From a checkpoint of a small contrastive audio-text model.
Model: mfcc input, encoder arch ecapa_tdnn, encoder activation gelu, encoder depths [16], encoder widths [320], text encoder width 128, text encoder layers 6, text encoder norm layernorm, text encoder activation silu.
Training: 3500 steps, batches of 128.
Data: trained on short made-up English sentences, spoken by a formant synthesiser in many voices, 26041 training examples, 17.2 epochs.
Rows from block 8 of the audio encoder of a small contrastive audio-text model, named by matrix and row number. Each number is 128 + 32 x the weight over its row's rms, rounded and kept within 0 to 255. All counts start at 0. Numbers have three digits each. After the name is the row's rms in percent of the matrix's.
After each channel's rows are labels from the 100 clips, of 14976, where the channel reaches its highest value: "responds to" is what is common among them; "lies over" is the class under the peak. Only what is clearly more common there than usual is listed. The data: short made-up English sentences, spoken by a formant synthesiser in many voices. In brackets: how many of the 100, against the usual share in percent.
# c30: last pointwise conv (encoder.blocks.8.c3.0.weight, 320x320x1), inputs 160-239

c30.58 091:229163128120105081119103111141114143133094131132093108145077147078140135103097098173149126107128126107107162092066120128067137121142166086094088105143133105129117133099073038121131109056143120123114103106142110105122093146129108144109125092
responds to: /w/ (83 vs 39.7); /ɛ/ (78 vs 47.7); sentence kind: question (76 vs 25.6); "where" (62 vs 13)
lies over: /z/ (62 vs 1); /s/ (31 vs 2.3)

c30.252 094:183113139156106069085156129086127111132094152097103084155073106076165142115127101191167183128129127071160126143054071104082165100091147063102065115136122094163144131140144103122168091091121128089066122097122111138138128146115116097096169079
responds to: "where" (100 vs 13); /w/ (100 vs 39.7); /ɛ/ (100 vs 47.7); sentence kind: question (100 vs 25.6)
lies over: /ɹ/ (67 vs 1.8); /w/ (28 vs 0.9)

c30.69 079:134116082112110099108111115129116146178096102135139136051153193080145092128168100089072092139114107086096098109093086124110079181187112131074163131093151072111119048123126147074110152122103133182128125132106177107157126118108134126115119144
responds to: /u/ (57 vs 25.3); sentence kind: question (56 vs 25.6); "who" (54 vs 12.6); "please" (32 vs 6.4)
lies over: /u/ (43 vs 1.5); /l/ (34 vs 1.5)

c30.176 077:087111112127155140135121112149067108094133125097145146128084095126144081161145119147077098080124152144132147082113141129137112087091059117099141152039056126111104117112131087129126119105125113099132120100141094095125185138066153114141066111
responds to: mains hum (99 vs 10.4)
lies over: silence (100 vs 49.9)

c30.75 081:114131129114151157177147124119138113164124120134109126125105146134131122121134152101150120128142149117087105145123142093182107127127122101148097137095094123126131159134094136146084204135125118101103137160135148130152126081110110095132096097
responds to: /ə/ (100 vs 53.2); /z/ (77 vs 48.2); number of words: 4 (64 vs 27.8); "was" (57 vs 12.9)
lies over: /ə/ (100 vs 1.3)

c30.304 111:128074157137123053177129172128112147082083172035152120173093155176138145142141054165104105157109133205089199097113166197140087148183106195160200118158161070141107140116086115161107123130194125172130118080103083120087133215147141103124143095
responds to: /æ/ (80 vs 35.2)
lies over: /t/ (51 vs 3.3)

c30.279 113:160151142133151162144113097130192138083205139188104128143130089125074087107149200115084108134150114131132126088107130105111155098093087120117122093068106205255124125108153100108218114079115157091219140124134057111095119129096124149117084137
responds to: /dʒ/ (59 vs 13); /eɪ/ (57 vs 27.9); mains hum (43 vs 10.4); "bridge" (30 vs 2)
lies over: /dʒ/ (49 vs 0.5)

c30.305 097:073126179113139147176128166107108127113084166121120129118122105158128102128109122126111114146133174180101126111134133184187091124086130155158173101146132083114111168104128129162195121130122111110075103132171117129113105105123103164139128138
responds to: /ɛ/ (85 vs 47.7); sentence kind: question (53 vs 25.6); "where" (36 vs 13); "shoe" (26 vs 2.3)
lies over: /i/ (52 vs 2.8); /ʃ/ (25 vs 0.7)

c30.191 104:157131137110080117112131129124159149177118119175127118142087117110127122132177127170117161150207110132202168118111098159135201126129145118122142087101122115153150145144224112146220145106155153116098149117138142127160194181130157139121132100
responds to: "where" (100 vs 13); /w/ (100 vs 39.7); /ɛ/ (100 vs 47.7); sentence kind: question (100 vs 25.6)
lies over: /ɛ/ (97 vs 2.3)

c30.278 086:067117112107157091106166147088139104116135152165124104097151111112174194046119132133125095130185048090036118157098055130081111124111088085090116126117130127113170102158146163103108117160091151115157142140145141163132072139095151146092123177
responds to: /ʃ/ (100 vs 21.3); /i/ (100 vs 54.1); "she" (99 vs 7.5); sentence kind: statement (99 vs 61.9)
lies over: /ʃ/ (100 vs 0.7)

c30.225 108:137120136142135103167131114130152142145152127140121115116127119139152103134156148143105107118102111114126124128102132117156123095084109114123129111092100131163141119133117137114101143134118151104135131132131113116118117102125114151131095145
responds to: /ə/ (100 vs 53.2); /z/ (90 vs 48.2); "was" (88 vs 12.9); /w/ (88 vs 39.7)
lies over: /ə/ (100 vs 1.3)

c30.272 113:099148121121082087118097151167153149087101166094112098104106076151121112104146096146093126136116081140149122105121136132098124161129104129109138086135127129133147111078138082121148076090137073153120179105112138097102110182101092145154110106
responds to: /ɑ/ (55 vs 26.1); /ɔ/ (46 vs 21.7); "is" (36 vs 13); "car" (26 vs 2.3)
lies over: /ɑ/ (48 vs 1.6); /ɔ/ (40 vs 1.3)

c30.130 105:122149109155184133129166095117170125147158134078146108103186169104143105103127154095147134120104094109110109161094103115130118164152113133099141170101129162094153083163127189094057090136105120175181125193173177168153106165107119155107100198
responds to: "please" (88 vs 6.4); sentence kind: request (88 vs 12.5); "me" (63 vs 6.4); "show" (50 vs 3.4)
lies over: /i/ (98 vs 2.8)

c30.237 103:149125120095164132133137154104146149138115134137164131111230154131151173084067125069112079120141096157079120139121088151146090161160098146116153147128129131137135122145133184110109147172105105167189145170124156160125092140090139172104093199
responds to: /u/ (84 vs 25.3); "who" (83 vs 12.6); sentence kind: question (83 vs 25.6); "cleaned" (31 vs 1.9)
lies over: /u/ (83 vs 1.5)

c30.106 104:080137124108119108161148083129114164121116118124108092093145099118114109073175145098151118100121049118099111149114141089121104092084118112127131122105151124072166132150133161104070051094122144107108160188128104147117074092142115135138089156
responds to: /ɔ/ (57 vs 21.7); /dʒ/ (53 vs 13); "orange" (46 vs 2.4); number of words: 8 (25 vs 5.9)
lies over: /ɪ/ (73 vs 2.7)

c30.15 096:040143129186186139106183170135156109204134175114152134093174168111194166075127149135124120157124114107089094179117094135136107190171093109102126204124117146121163115159141172132098138149100117182175124144159192172171104156079138152128132174
responds to: sentence kind: request (65 vs 12.5); "please" (64 vs 6.4); "me" (42 vs 6.4); "show" (38 vs 3.4)
lies over: /i/ (77 vs 2.8)

c30.152 109:067171132116102129116089125151124085105135134157082129131114152189092149096094154076131128103118098156125128099171187114119092072081130155196139099169097161132107182091106106162092100115159119074115192174113105090144089098144116118167129111
responds to: /z/ (80 vs 48.2); /u/ (65 vs 25.3); /j/ (42 vs 8.4); "usual" (38 vs 2.7)
lies over: /ʒ/ (38 vs 0.1)

c30.214 099:143184087112127083097092143150126162097094167065129100107115123133096192116201065168176176180074130114138122100164138101097148147117173115143106168187178088110104099081122101099164139133149116135121138118101131093127099151149100171172215130
responds to: /ɑ/ (55 vs 26.1); "is" (36 vs 13); "car" (30 vs 2.3); "house" (26 vs 1.9)
lies over: /ɑ/ (45 vs 1.6); /aʊ/ (32 vs 1.4)

c30.216 099:092140121085101141154117103140138156106091095122122134105110141093106132150101105087113084131125141115065115122134123124156080154149099128098123098088136093146129124118079119118114163136092143141114132105131097128103132076151119100145122111
responds to: /ɛ/ (100 vs 47.7); /v/ (99 vs 29.4); /z/ (94 vs 48.2); number of words: 5 (88 vs 36.7)
lies over: /ɛ/ (99 vs 2.3)

c30.226 104:089108108145158044172115150117166115062080183102152119099122107161102134131154054187112104156094107165127174132106141157156119146136102147146171115152151077077123124129111141124057137090169141148090156106094132118114113191125128167119132125
responds to: /ɔ/ (59 vs 21.7); "is" (32 vs 13); "forest" (27 vs 1.9); "car" (26 vs 2.3)
lies over: /ɔ/ (53 vs 1.3); /ɑ/ (32 vs 1.6)

c30.118 115:099163151085084120137116070141121147118102096105125135122122172103093095121151121074142074152105120103070106134142135093125103138166131128138104117094118076112125156114103116141081129109118141147103132130137113107127146112133121105134118117
responds to: /eɪ/ (98 vs 27.9); /n/ (89 vs 56); "train" (39 vs 2.4); "strange" (35 vs 2.4)
lies over: /eɪ/ (98 vs 1.9)

c30.233 082:124112122130123143102157130110154138175140148087123109083162178101174137123148143089134130135110118117109100172098096147135105181166109133091138156120155138138171102148151182083110091145094118178161138155138165154135097138112128144105144168
responds to: "who" (100 vs 12.6); /u/ (100 vs 25.3); /h/ (100 vs 51.8); sentence kind: question (100 vs 25.6)
lies over: /u/ (100 vs 1.5)

c30.93 113:095079156148128117169123184147132153050134183084122120169100096187086145129135121096113119157126127232118162102126190201148094140142067198178210107149155138180116162114102115157126097126159133134148133102113074111098140164128133098133139110
responds to: /v/ (80 vs 29.4); "was" (49 vs 12.9); "where" (49 vs 13); "very" (32 vs 4.5)
lies over: /i/ (99 vs 2.8)

c30.285 114:106206170119092213166128118161095102140124104145103135139121129105138121121167181095123089105131162135087140135144135151194100105102141146119169108119097132073126159127078136139085148148105129102092164169174123126128109069129138123141125115
responds to: /z/ (80 vs 48.2); /v/ (74 vs 29.4); number of words: 5 (70 vs 36.7); "was" (55 vs 12.9)
lies over: /ɛ/ (65 vs 2.3); /eɪ/ (28 vs 1.9)

c30.100 095:070143128083071167154117103169099145092086070157086133116092137108091104114183145070124074125125126126071086122159159114162119130122079148105158105090134110084133125098125114108079099108104127125064164140162090122124105064130140105167100095
responds to: /ɛ/ (97 vs 47.7); /v/ (94 vs 29.4); /w/ (85 vs 39.7); "was" (80 vs 12.9)
lies over: /ɛ/ (91 vs 2.3)

c30.228 075:124123109124160082095085174111143144111120144158112131076154109088129125097106108124105109119125082073094102111079064142093093122123132087058098088097154099123104067101117152084150139171062091136146125147119159107150101119122121111092102150
responds to: /ɪ/ (100 vs 61.6); sentence kind: statement (97 vs 61.9); /ð/ (74 vs 44.2); "this" (58 vs 14.2)
lies over: /ɪ/ (100 vs 2.7)

c30.271 111:098140144173143214134105088123140110157237115111096104127126153128151086073129252116058087116114076133106128126096103127130098147145079130105138110064069214153115122097118097118181132088098081135149062095163144129150086080070091109087072124
responds to: mains hum (68 vs 10.4); "today" (30 vs 2.9)
lies over: silence (84 vs 49.9)

c30.134 087:143149116137153098114139082112132123118125066109128102102180133090122131105106133117140124091073078061084122171072111071102084119123144076079065145089085127085152103145125192092059097131125107104136139212122160131143135186115106149101089184
responds to: "please" (84 vs 6.4); sentence kind: request (84 vs 12.5); "me" (58 vs 6.4); "show" (50 vs 3.4)
lies over: /i/ (100 vs 2.8)

c30.172 119:068191135115143153144123119136121147165119146098133135116129125100149163145112135092117116149126148096095116145138131103146094138120127120140105122128116124086132175144085124161111190155110138127131171143120146141142144087149133122151141121
responds to: /eɪ/ (99 vs 27.9); /dʒ/ (49 vs 13); "strange" (45 vs 2.4); "train" (36 vs 2.4)
lies over: /eɪ/ (99 vs 1.9)

c30.319 104:149096137107118072185087163167079153092089120077120109177102100164126090095147074160110169144102102138160149094149177155112146134135113132125147108106148093140093126104141092135149102121158083150132142122134129102106148207130108119159108102
responds to: /ɔ/ (61 vs 21.7); "is" (51 vs 13); "car" (38 vs 2.3); "door" (26 vs 2.2)
lies over: /ɔ/ (59 vs 1.3); /ɑ/ (39 vs 1.6)

c30.65 087:121103075153184107061113102096145090126129103108194158104154107109139131153082106149051049112086144116114086132115103104099107106129052136086125166059084117107104105147088156067038146147073133143171115150105135117116168105066144148096084170
responds to: sentence kind: request (99 vs 12.5); "bring" (98 vs 3); "me" (98 vs 6.4); /ŋ/ (98 vs 9.9)
lies over: /ɪ/ (97 vs 2.7)

c30.46 097:129106155096112142140134101115150131098138134189098101106106120137093110121156140124114094121199105140105114118101099172165131122113118130134138069099115149205160138139122119133165146136098206118161112116176071130113105115135154121107114112
responds to: /ð/ (86 vs 44.2); /æ/ (83 vs 35.2); "that" (80 vs 13.8); mains hum (33 vs 10.4)
lies over: /æ/ (80 vs 2)

c30.311 104:035090140156164107111191149107151126177148193069178121122163132121196161096103144182153139145140094103098105186110080152093113174161101110109125191134155143105165120184132180124116101158080120173156163162146156173126076128130148135109133164
responds to: "please" (93 vs 6.4); /p/ (93 vs 27.8); sentence kind: request (93 vs 12.5); "me" (61 vs 6.4)
lies over: /i/ (98 vs 2.8)

c30.253 104:080196154119129151179114122152166112098151129172086119129125112113081133092161181081127101138106077106087124144112171106145109079071098109123133095097095149188141140115126138116142113121114130089137179158146112112137097104117104136170114131
responds to: /eɪ/ (99 vs 27.9); "today" (49 vs 2.9); "who" (40 vs 12.6); "train" (39 vs 2.4)
lies over: /eɪ/ (99 vs 1.9)

c30.209 100:113094104127123151106124170146202140126165122125103111096134132122119130054109169130072099133125112118122095142136111132133108128131129141126139131118119157174129110113127127096168131121118131150197099146122098128086085090105118147117126147
responds to: /dʒ/ (66 vs 13); mains hum (36 vs 10.4); "village" (31 vs 1.7)
lies over: /dʒ/ (63 vs 0.5)

c30.7 096:105120155119131144156127128124141134152102155128118130108097160110132103152150128132132111143156153138122126112121115175185135157145127131111149115128142114158125109132130098118155163143089153154121143110152126119127135118151127112123117088
responds to: /w/ (97 vs 39.7); /z/ (97 vs 48.2); "where" (95 vs 13); sentence kind: question (95 vs 25.6)
lies over: /ɛ/ (94 vs 2.3)

c30.171 105:102112147104156155165091117155156100079140092157119139162109126133062103099132157119100086127123122132110120107163156144159118084065104140151150102136119137124088136084092101146097087137123103077143119094138043101107115048141104128165103108
responds to: /ɛ/ (94 vs 47.7); /v/ (84 vs 29.4); "every" (49 vs 14.3); "very" (32 vs 4.5)
lies over: /i/ (54 vs 2.8); /ɹ/ (43 vs 1.8)

c30.316 097:143145100109116082174079096132128134106098141077121086123074118149150113108177081180117134113085079133157161111122156127141141110118169124156130088141118093106119141073155091125111118106180080106052158080115120086079126202126093154124119080
responds to: /ɔ/ (49 vs 21.7); "was" (34 vs 12.9); "very" (25 vs 4.5)
lies over: /ɹ/ (31 vs 1.8)

c30.28 104:145135161090135162148083119112150122080198109158086108153090047136116086092173176159071101117145102131139156070121138133093131061067065118121106093076106203213101125082128066144190095125118141070205119117143055089102109145093115112109082115
responds to: /v/ (90 vs 29.4); /s/ (89 vs 51.4); /eɪ/ (83 vs 27.9); "vase" (79 vs 2.1)
lies over: /s/ (79 vs 2.3)

c30.296 086:114142137109099125151132119136115082170132142123115138151140183139160132113160144124164126122137066148100120133131145104139141140135136148158164142156140145103154155133127148118072100105142137132145118112123142129140123094129123122120101149
responds to: /tʃ/ (63 vs 14.3); white noise (33 vs 10.3)
lies over: /tʃ/ (61 vs 0.6); /ʃ/ (26 vs 0.7)

c30.186 095:121032095125108098099163143070132095083103136183134160084159125133084145104135111102105117107179131140108105138097076159117134093113099103110134154133123119121159121167143147105142099107126180109137132149112089154118116131096174146084124159
responds to: /aɪ/ (69 vs 35); "my" (57 vs 14.4); /aʊ/ (55 vs 22.4); "our" (46 vs 14.3)
lies over: /aɪ/ (55 vs 2.4); /aʊ/ (45 vs 1.4)

c30.290 096:104133129158195121081165128103134125153125147115131106115152149132178155088167141129151137121103101110086116200121105099102101144141141108120086181131120136105171141158131180128118119158099140141139127151159175175154073154126128153118108184
responds to: "please" (67 vs 6.4); sentence kind: request (67 vs 12.5); "me" (44 vs 6.4); "show" (37 vs 3.4)
lies over: /i/ (97 vs 2.8)

c30.175 103:106213186144134222148090117160100115141169129134116148168094127159126081137192206069104097114115170185090127085164167150169101124099134159140163110090110195112085190071096090162128128093091120109087119111180152079158116059104129111143103080
responds to: /i/ (100 vs 54.1); /ɛ/ (93 vs 47.7); /z/ (93 vs 48.2); /v/ (81 vs 29.4)
lies over: /i/ (97 vs 2.8)

c30.292 067:091136145104107107127151113145134087174125142113110116157126181149163131114159132107173138101119076128118123140161148120109119142139119162155151139151132127103164157146143156144090083102159115126131114116130128125148116106142123125125098152
responds to: /tʃ/ (62 vs 14.3); white noise (30 vs 10.3)
lies over: /tʃ/ (61 vs 0.6); /ʃ/ (26 vs 0.7)

c30.187 107:104120141100132182118084121152127111086147095156098139169112157149063106100138152078139115093136117151124135094168157137137116101092148152148141101158109159132083159074105096160138091123148115089128133113122056096126114052143113116157130107
responds to: /i/ (95 vs 54.1); /z/ (91 vs 48.2); number of words: 5 (73 vs 36.7); "was" (49 vs 12.9)
lies over: /i/ (93 vs 2.8)

c30.280 103:117155145166141156163148110126083086166155107114071107117099132102148120106178136118134158113086148082100090170105117084153118101080182098085138146126072135140155103112107120112145099144101058098073115096180152137140088094096066109127158129
responds to: /ə/ (80 vs 53.2); number of words: 4 (60 vs 27.8); "was" (41 vs 12.9)
lies over: /ə/ (70 vs 1.3); /ɝ/ (30 vs 2.4)

c30.59 120:137096153060132066149094141140114119076088140059112094151101143174134166096173055148110108139118087166106155070159159159118106139157124167154149131149150091145115130090108059152128079121183117162156171125116100104089099184133112129147150122
responds to: /ɝ/ (75 vs 48.5); /aʊ/ (60 vs 22.4); "our" (34 vs 14.3)
lies over: /aʊ/ (50 vs 1.4)

c30.52 105:103181143136138177120097114178143112095159116132107123145096131166042141107158169075113133112118111169130124090178197105133124099077145159181155092144107167205116193086122080158174105106159118098154157123120074100125099115124116137168125100
responds to: /dʒ/ (79 vs 13); /ɔ/ (50 vs 21.7); "orange" (43 vs 2.4)
lies over: /dʒ/ (76 vs 0.5)

c30.259 090:117142179098124162169076153147076116099110178137106132147109101110105140146198127112127069158108153129073130083136165147169087093069078126150160082119113097126079140078087076128125152156089111093079139159165160093130122097125117114176130117
responds to: /v/ (97 vs 29.4); "every" (70 vs 14.3); "where" (65 vs 13); "was" (55 vs 12.9)
lies over: /ɛ/ (38 vs 2.3); /ɹ/ (35 vs 1.8)

c30.246 104:106118128144158209106121132121198112174221134114085099117132152140155168064103247118053101115108100128116116146113116132143084147145068134126135121094081202152118127105111123120155163134121121139163104107169157142142063101072090123102094134
responds to: mains hum (53 vs 10.4); /ŋ/ (30 vs 9.9); "train" (27 vs 2.4)
lies over: /n/ (39 vs 1.4)

c30.173 079:115128098170142080096187122118144133157121152107141112130132136112156113133183113156182203127156151098168144186106110091082171149143162092092088183126139121143193089181216165134159081086144116150139172139100140194137148190112132108117133155
responds to: "where" (100 vs 13); /w/ (100 vs 39.7); /ɛ/ (100 vs 47.7); sentence kind: question (100 vs 25.6)
lies over: /ɛ/ (100 vs 2.3)

c30.81 093:111168100105131143177139061153111137159139097103093122074115122134144168125167155092126102110126104140105108133143197102133114105110108132146160131097111130096115121123097123072101140159118111111086170191107128127133088111152099113176090125
responds to: /aɪ/ (100 vs 35); "my" (95 vs 14.4); /m/ (95 vs 34.5); "where" (55 vs 13)
lies over: /aɪ/ (100 vs 2.4)

c30.224 101:105181068097118099151106132184129174086118148117120108064157099153093163105223095114131126175114097144134104110154174120140108172132111146134161122133155097145109132108113127075117140132140094166140200166063161124137105167152100166177140158
responds to: /ə/ (84 vs 53.2); /ɑ/ (54 vs 26.1); "a" (36 vs 13.6); "was" (33 vs 12.9)
lies over: /ɑ/ (49 vs 1.6); /aʊ/ (31 vs 1.4)

c30.137 105:116146135136137192136076081165167095074178090157106128160118119145046110087145177099096083109133099143124124081158152108133122108081129137143145079107090180206093135079099099138194091111110126079161138099108037088103095083115101151136097113
responds to: /dʒ/ (99 vs 13); /ɪ/ (98 vs 61.6); "orange" (45 vs 2.4); "village" (26 vs 1.7)
lies over: /dʒ/ (99 vs 0.5)

c30.5 086:081091122157150080138154117109141099157149155102149139115151137121176179097117113122112115162126045099090110148105111091082112129127101102120100145135132131113127086149135157101062094163118118141146124141130142157128126157116135151122104149
responds to: /ʃ/ (79 vs 21.3); "she" (44 vs 7.5); "show" (31 vs 3.4); "me" (31 vs 6.4)
lies over: /ʃ/ (79 vs 0.7)

c30.61 075:112132134140140116134156109134119087191144158126127119165135180136186128111150162132169134121146049132118135140128148088109138130150146135158151151153148144122177140152140145115115049086145129155134117109125143135153116114124147105112121147
responds to: /tʃ/ (54 vs 14.3); white noise (28 vs 10.3)
lies over: /tʃ/ (53 vs 0.6); /ʃ/ (40 vs 0.7)

c30.189 102:084124154098109111145084120163110110079094116146072097159112148152104155084170104084131084131106101140080130101146190118147093101110096140151160109142116093094109141063118076143086083135147111110065166107136099085117086082119086123158113106
responds to: /ɛ/ (98 vs 47.7); /v/ (94 vs 29.4); "every" (48 vs 14.3); "very" (44 vs 4.5)
lies over: /i/ (97 vs 2.8)

c30.77 103:148149106123105083139101104160098145132126100101082076112095100106112154092212103154172163136109086103145120128125147073085144088076131076122115089096121115136112116104135101075127091124164081096071213144104115126137137153132088149162101122
responds to: "where" (100 vs 13); /w/ (100 vs 39.7); /ɛ/ (100 vs 47.7); sentence kind: question (100 vs 25.6)
lies over: /ɹ/ (94 vs 1.8)

c30.92 090:167097127129134079138121141117167122126126149048139099180083107147166117122159099251123164144118127158185166120107136180104173111130121132138148107133141120141111100135147108140120126107200087129116180123124116128123160207127124148127152091
responds to: "where" (100 vs 13); /w/ (100 vs 39.7); /ɛ/ (100 vs 47.7); sentence kind: question (100 vs 25.6)
lies over: /ɹ/ (80 vs 1.8)

c30.123 114:080134170136129099164102130136090099101078114088110113175088132174123145086094112108127128102112099172098137101163174167149092089103132162177148100141106104097117179098123091168115087129153106097066140114142094110085090141137093116160123091
responds to: /u/ (72 vs 25.3); /ʃ/ (61 vs 21.3); "shoe" (57 vs 2.3); "chair" (37 vs 2.2)
lies over: /ʃ/ (59 vs 0.7); /tʃ/ (36 vs 0.6)

c30.111 109:153138114107147093152097119161106135089121115090092084133124128135119149085224092152123142143093072126134123122125156107104137119099101111128143129098120132130121112103107116102108107121149099131113197138103142106134098180097100154153114141
responds to: sentence kind: statement (96 vs 61.9); /ɔ/ (71 vs 21.7); "is" (39 vs 13); "horse" (29 vs 1.9)
lies over: /ɔ/ (63 vs 1.3)

c30.230 108:097154095055114123118123117160092162153102076134082113085115140155104155109150136052159146104157105124091090117147163113129109118126126119134119112146123117102124127111124107109144184129119118128092175183075143131121085080155102079156106112
responds to: /aɪ/ (100 vs 35); /m/ (91 vs 34.5); "my" (89 vs 14.4); sentence kind: question (67 vs 25.6)
lies over: /aɪ/ (100 vs 2.4)

c30.148 103:175179065145111081091116162145126154099114166086128101107097096123120168121214066183179198186070164123147119130126125123089162140132178113114099147187191105159107098088105093084191144115141083140122159117089143114115120151131081186141214114
responds to: /ɔ/ (64 vs 21.7); "is" (35 vs 13); "car" (33 vs 2.3); "forest" (25 vs 1.9)
lies over: /ɔ/ (41 vs 1.3); /ɑ/ (33 vs 1.6)

c30.21 102:135138145122131145174131145145159143146153086152112126149145124112123117110155152129140137130091117094102117153130149085162121124122090071125104135084103144202129138111133149106150156136095104106141135141153112127147130098109118168158102152
responds to: /ə/ (100 vs 53.2); /w/ (79 vs 39.7); "was" (74 vs 12.9); number of words: 4 (64 vs 27.8)
lies over: /ə/ (100 vs 1.3)

c30.64 111:121077118178178189084117181117192160142222135111139120118156134123126137073077196115066117114106137130118097140136098123134112145137106128112114150124133215171107109115110125137166125132114121139200080116124084139106107105098110169095126146
responds to: /dʒ/ (58 vs 13); mains hum (39 vs 10.4); "village" (26 vs 1.7)
lies over: /dʒ/ (55 vs 0.5)

c30.192 090:112147153102080211069158137124133070190182174143092130081161163135158160107067199118094096135133128135085118139081056154144104157150061144123173146122082184144157136132112149133127157112104138161124098124183174129150103134051135138062096128
responds to: /æ/ (70 vs 35.2); mains hum (61 vs 10.4)
lies over: silence (98 vs 49.9)

c30.213 104:123152092100150143181137057136101149142146103125081125089118140159125170137159157091126101124139095141114095139147190086147113097099099152152163117087119144123129125134102139066115106162116124120108171171113128146124077086154109088157071129
responds to: /aɪ/ (100 vs 35); "my" (96 vs 14.4); /m/ (96 vs 34.5); "where" (48 vs 13)
lies over: /aɪ/ (100 vs 2.4)

c30.263 116:089138154121157199177089091167139101080142070184101121149119124126054091110188166087087063119139113134100128112144148140164109116095118134116162081094111144166092128094096116122146100132119123096154168113147065112113098080117106119178096118
responds to: /ɛ/ (100 vs 47.7); /v/ (98 vs 29.4); "every" (56 vs 14.3); "very" (46 vs 4.5)
lies over: /ɹ/ (96 vs 1.8)

c30.177 100:060100122118176130107189136107148079145107173131144141093190151153130157101141132088109090143148104130049144170109090169150072152140086139141160191137116117130146134165129174156093133151124148147169138170123151155144115146065155174105123160
responds to: "please" (72 vs 6.4); sentence kind: request (72 vs 12.5); "me" (50 vs 6.4); "show" (37 vs 3.4)
lies over: /i/ (94 vs 2.8)

c30.1 104:096153091108151097135130145176161186098116139077151111095118084165100188117142105152115085168135082127118089128174172115130110136127081120165150115144170105085128138136117125097107154144133103141091185140088136143125105138178126137185160127
responds to: /w/ (94 vs 39.7); /aɪ/ (91 vs 35); "twice" (58 vs 2.9); number of words: 3 (33 vs 5.1)
lies over: /aɪ/ (89 vs 2.4)

c30.195 119:112122134149206131093158122111157101091116150170137150121182112129126197105064109112085075127159102126090120173108070157091141119117076139108154155120109149077141127174095193110111128158104148109122121151153140170107116097075154150095101165
responds to: /ʃ/ (100 vs 21.3); /i/ (100 vs 54.1); "she" (81 vs 7.5); voice: child-like voice (51 vs 24.8)
lies over: /ʃ/ (100 vs 0.7)

c30.12 084:115107117049047101108071114127108117125162123115111132150110098176148105105132124141094139095112089144133148053130162103066089092096087143132118087125099170121104165073130064166096091068157086094145123115109104065121114144101131127123100113
responds to: /u/ (90 vs 25.3); /θ/ (39 vs 6.2); "threw" (38 vs 1.9); "shoe" (26 vs 2.3)
lies over: /u/ (88 vs 1.5)

c30.9 077:163126125156097115114124116150098146176078167111117123106106180091163074144103081111124122126108148126105129121113093166130121229201117114082128136139174092173124079118105092138146126065143123212156062083116144118122133167132119091127135115
responds to: /ɑ/ (66 vs 26.1); "car" (26 vs 2.3)
lies over: /ɑ/ (62 vs 1.6)

c30.101 086:128175116124149152122147151117202179178150174167128093084135145128158151118129130106144144136135163133136132164119133155142112168136114121123133145129151139161164140149130159109122170132118147157163170170130179173139122127147119153121151161
responds to: /ŋ/ (65 vs 9.9); "bring" (64 vs 3); "me" (64 vs 6.4); sentence kind: request (64 vs 12.5)
lies over: /ɪ/ (64 vs 2.7); /ɛ/ (35 vs 2.3)

c30.13 105:109149133070112173175087104197091122123108102177104137128111143114120100129243143114129077108146116141078144102137166127204095111113123151110188114110093104132131098085116088105118118133127127134112155132135140107141125094124115121156082140
responds to: /v/ (100 vs 29.4); /ɛ/ (100 vs 47.7); "every" (58 vs 14.3); "very" (46 vs 4.5)
lies over: /ɹ/ (98 vs 1.8)

c30.124 105:112083131099137106106128162108185118137159114136129110113118125099158125057136150170089118111126136099125107093112105131132095104131106112121109135123108137119125117118129105117110129119106130111163107148149108123129075089123141137118138143
responds to: /dʒ/ (35 vs 13); mains hum (27 vs 10.4)
lies over: /dʒ/ (27 vs 0.5)

c30.301 084:174114111071061085174099127122081121131094142140151140122163157128157098097137091144148161113122094170148174111120143148131171142164160143160155094124140103080127121124146136117085099071172092155136124123099139124127149174135111142097112141
responds to: /ɪ/ (99 vs 61.6); sentence kind: statement (99 vs 61.9); /z/ (85 vs 48.2); "his" (80 vs 15.2)
lies over: /ɪ/ (59 vs 2.7); /h/ (40 vs 1.1)

c30.165 097:138085122118173132094156150099209171141128134145133109139157119103148169115121135157128131125132136117134129161111093134125123164139116139111127148119147147135168115161133166113137129145121156176180155155126136164130114145110138153099123174
responds to: "who" (63 vs 12.6); "bring" (32 vs 3); "cleaned" (28 vs 1.9)
lies over: /u/ (63 vs 1.5); /ɪ/ (36 vs 2.7)

c30.200 098:100111144062107130129093129157123138125084072130120126150107117157128133124179118105140161095109153146130148082175160148128109088109120153159142103153130116108098154056138084187192136154156089091097152123118113085113131067148095125152126076
responds to: /i/ (96 vs 54.1); /z/ (88 vs 48.2); number of words: 5 (73 vs 36.7); "was" (51 vs 12.9)
lies over: /i/ (95 vs 2.8)

c30.211 098:106151140123123181113137067149143140175132159132134116087167158141179153129085162112075076133136135163136118150111116158145124190170043158110174126043109156112136157152112157111101148137091122188128136127182197153120108133082132140110062145
responds to: /æ/ (91 vs 35.2); /θ/ (41 vs 6.2); "path" (36 vs 1.8)
lies over: silence (100 vs 49.9)

c30.162 089:116155168132118085110123168153120108118113118138134119143117099084132116082108115183091109115115093094124097122090118130097106115125127110113101124125125118073127145121114133131093129131120130125107126139157109107109103145121131147123128142
responds to: /aɪ/ (97 vs 35); /s/ (97 vs 51.4); /w/ (96 vs 39.7); "twice" (90 vs 2.9)
lies over: /aɪ/ (95 vs 2.4)

c30.109 107:121122163117137131125160145090176116137099138189093103133102123128133131122167119138124091111214115132093136135104094152169134100106137107133129105147107109160205170180127135148131160143098242103132103124167123145145088114115168124099130125
responds to: sentence kind: statement (100 vs 61.9); /aɪ/ (89 vs 35); /m/ (86 vs 34.5); "my" (85 vs 14.4)
lies over: /aɪ/ (83 vs 2.4)

c30.265 102:095218161157132167158096106169073151143125121072146168157089135145113123144178145079103109132111155160105119073185154115121113130106121143164114110119117131157075156078126079176194147155114092112136133124134133090140156078149127130152098085
responds to: /tʃ/ (58 vs 14.3); white noise (29 vs 10.3)
lies over: /tʃ/ (53 vs 0.6); /ʃ/ (34 vs 0.7)

c30.68 102:092113116151155172062178132144170084205154191154133128084191181158189221080081176121082108118165096142091141187122086180138130190174076152128174164121081144105164133163131165133087167153141139181127140152163193175157094135043142158091097147
responds to: sentence kind: request (57 vs 12.5); "me" (50 vs 6.4); "bring" (43 vs 3); "apple" (29 vs 2.3)
lies over: /ɪ/ (42 vs 2.7); /ʃ/ (26 vs 0.7)

c30.25 102:135137100095096135132102113122185121106162135145137129100117091099126107075111151157073083125114129108117086097127114097143111087108111117120129113121120151168114111116110109100164105098092118118176099140116077112092093108123125152125152142
responds to: /dʒ/ (90 vs 13); /v/ (64 vs 29.4); "village" (57 vs 1.7)
lies over: /dʒ/ (83 vs 0.5)